config = dict(
    noise_aug=0.002,
    encoder_depths=[16],
    text_encoder_norm_position='pre',
    optimizer='adamw',
    beta1=0.9,
    max_grad_norm=1.0,
    weight_decay=0.2,
)
Rows from block 13 of the audio encoder of a small contrastive audio-text model, named by matrix and row number. Each number is 128 + 32 x the weight over its row's rms, rounded and kept within 0 to 255. All counts start at 0. Numbers have three digits each. After the name is the row's rms in percent of the matrix's.
After each channel's rows are labels from the 100 clips, of 14976, where the channel reaches its highest value: "top examples" is what is common among them. Only what is clearly more common there than usual is listed. The data: short made-up English sentences, spoken by a formant synthesiser in many voices.
# c30: last pointwise conv (encoder.blocks.13.c3.0.weight, 320x320x1), inputs 54-107

c30.275 080:100116134118107137105132104143084099124141090127128151130093131116126136082141146126116106211103094154167141134108137146168123123148156098156132133118128099135107
top examples: /h/; /z/; "his"; number of words: 8

c30.127 114:099132127065133144123103098140095165096084068109128094131128090106121095085109182130115101233104122133172147112134148129138117121169120137100125155133122118132101
top examples: /h/; /z/; "his"; number of words: 8

c30.126 063:130155117075115107137172111124112115110156118092126192093091202133143141138196102135159163107147122120068130152161167101145162139114187146154160168142156158120127
top examples: "was"; "where"; /w/; /ɛ/

c30.274 095:154153149123089120098120137132171079117094124088125109107081124148136119126114114146109072093156140142136163177103125156121113102148184183139158172104117061105148
top examples: "where"; "is"; /w/; /ɛ/

c30.141 097:117088094103147090188077112222116151142082120111173051116146069099198108119077210128114100112086151186141118142112076107093118118152097127088097093129105120136106
top examples: /aɪ/; "my"; /m/; "where"

c30.24 079:098116133092100095111156128147123116109141045083108171098104166153140148058169142120104078064107095159112124149141142103100118117149179149178170175083109088139129
top examples: "where"; /w/; /ɛ/; sentence kind: question

c30.194 100:142139113087120114118122077107128150116095157152105114130129108154124065159113097153177155106132107086101105125172145132165171175176134100196191130148122164122128
top examples: "she"; /ʃ/; /i/; sentence kind: statement

c30.41 091:129134150147113125109115109093106110129083100145087120115136107108105139136111138113227207123130129120144132126225144167177228228114116127213146117129153199116130
top examples: "she"; /ʃ/; /i/; sentence kind: statement

c30.317 091:190137171093152110128112154149091201105159096127104080077208095158140138113086140132122132095110153155130168115092084130093119128138109174085090119137125127140144
top examples: /aɪ/; /m/; "my"; sentence kind: statement

c30.64 084:108122169035082075123145051101073094091103095106101169097077163076099158092166168138136158090114107120129123145140182129139145137079171107136181182127180162119137
top examples: "was"; "where"; /w/; /ɛ/

c30.9 088:151114083108102097094108105124176084097104160084113113099112113096101090138116112141092067104151134105136134107093137170111118103139205123121166183115111068085102
top examples: "where"; "is"; /w/; /ɛ/

c30.20 099:154128134114113107112148108121105104126160101152113148112117145121115073147133132141105132181134109129109097118105114105140098095043139102147102123119119120125114
top examples: /h/; /z/; "his"; number of words: 8

c30.319 101:136139080176165172128110124151110092171106131157103101168165108075121084084106126135132121215108125116137116116131127117143122120199089099104126139136111118106110
top examples: /h/; /z/; "his"; number of words: 8

c30.301 090:143112120114115122112136112126124216092114153118116124114124112207128079160099073126124136169128107121147159135105112167126123110165124117162137118112152121113110
top examples: /h/; /z/; "his"; number of words: 9

c30.99 101:123114090112149123147108121121142160120130158135087118118191104121139125154118103107166152099142120140145141094163170208138170183169142142174191146124170149116085
top examples: "she"; /ʃ/; /i/; sentence kind: statement

c30.211 091:121139236068080094092126107109092060101086097130087129109052125079086109112133199134143151096124106169133112167155193142134154158113157099142198174133142151119102
top examples: "where"; /w/; /ɛ/; sentence kind: question

c30.123 099:096100096149156120133099106153113083169117158162107106174148100102108126128096112108101122190078118110119117106098105147133104089098158097113104130131108124105107
top examples: /h/; /z/; "his"; number of words: 9

c30.230 094:108105133097165119192087105255107132152080120110187082116173079105225098103087211139113127118083138196149130143101086110105106118107078131119105086140122141139110
top examples: /aɪ/; "my"; /m/; number of words: 4

c30.111 092:148124123087122119215134091150109110128072184144215093144131085140147055199080178154112090102089160156120068153085094155105108090117111131114118131102094093124149
top examples: /aɪ/; /m/; "my"; sentence kind: question

c30.224 111:100114140059161160170085087207111115129064129140171068136156076146210055134076248129111102120087160215129109152117096096119119110129087157124114106131106111157121
top examples: /aɪ/; /m/; "my"; sentence kind: question

c30.71 089:125105104113150135147114105113084164127085155154122123132184107085109144166105120147134128108137120147109130119126178140132140144127180151147183190120197119122088
top examples: "was"; "where"; /w/; /ɛ/

c30.51 105:162111108104096098101117124108153074115102147097109111119097110106098106125116117162130102104159128126136109120129161179134141135069228101141169207148087115091119
top examples: "where"; "is"; /w/; /ɛ/

c30.131 109:130158108135144145120138107137153101154159134137120114146125117098137057203126098158202220122162137087078095101194109062167205197129067093124131070217123224158132
top examples: "she"; /ʃ/; /i/; sentence kind: statement

c30.65 076:158116137110111131110113124112080141119122069102099122118103119123114125091133116133101112172107097119138158125107104181117114101078165150148111133107096115113125
top examples: /h/; /z/; "his"; number of words: 8

c30.303 094:166108088129096110083111128112152092144127078100109129129120123066105088092120115116116101133124126106141131132118137198148137128154189132131158158129106116100118
top examples: "where"; "is"; /w/; /ɛ/

c30.195 082:091144221035102109103154050076072101094127076124087166124097160089079145103177189135145169105115098147131108163137170131135134126123158109141160170119156153118130
top examples: "was"; "where"; /w/; /ɛ/

c30.231 083:100109140069144125167058089184106121119087126105158051125134050125168038154044255135112099117090149230124094155114110079112117106137115145110134120134140118139101
top examples: /aɪ/; /m/; "my"; number of words: 4

c30.213 097:075100110157144091224101143232110143137090167103196112103166109097216149147106143132159195110085160152153149098144112105159144136056106120112097109191146196108110
top examples: /aɪ/; /m/; "my"; "where"

c30.261 095:128096096109138121133119115098112175121103145134090123123172114118101160159117123121167164109126124155120161110153206198141164161143142170149184159141218170121066
top examples: "was"; "where"; /w/; /ɛ/

c30.145 107:146167108083124132115099087098168124111105169109092115121120105113104088176102151082180150106120122100125112097179130099165184186163102075183165100120140148149124
top examples: "she"; /ʃ/; /i/; sentence kind: statement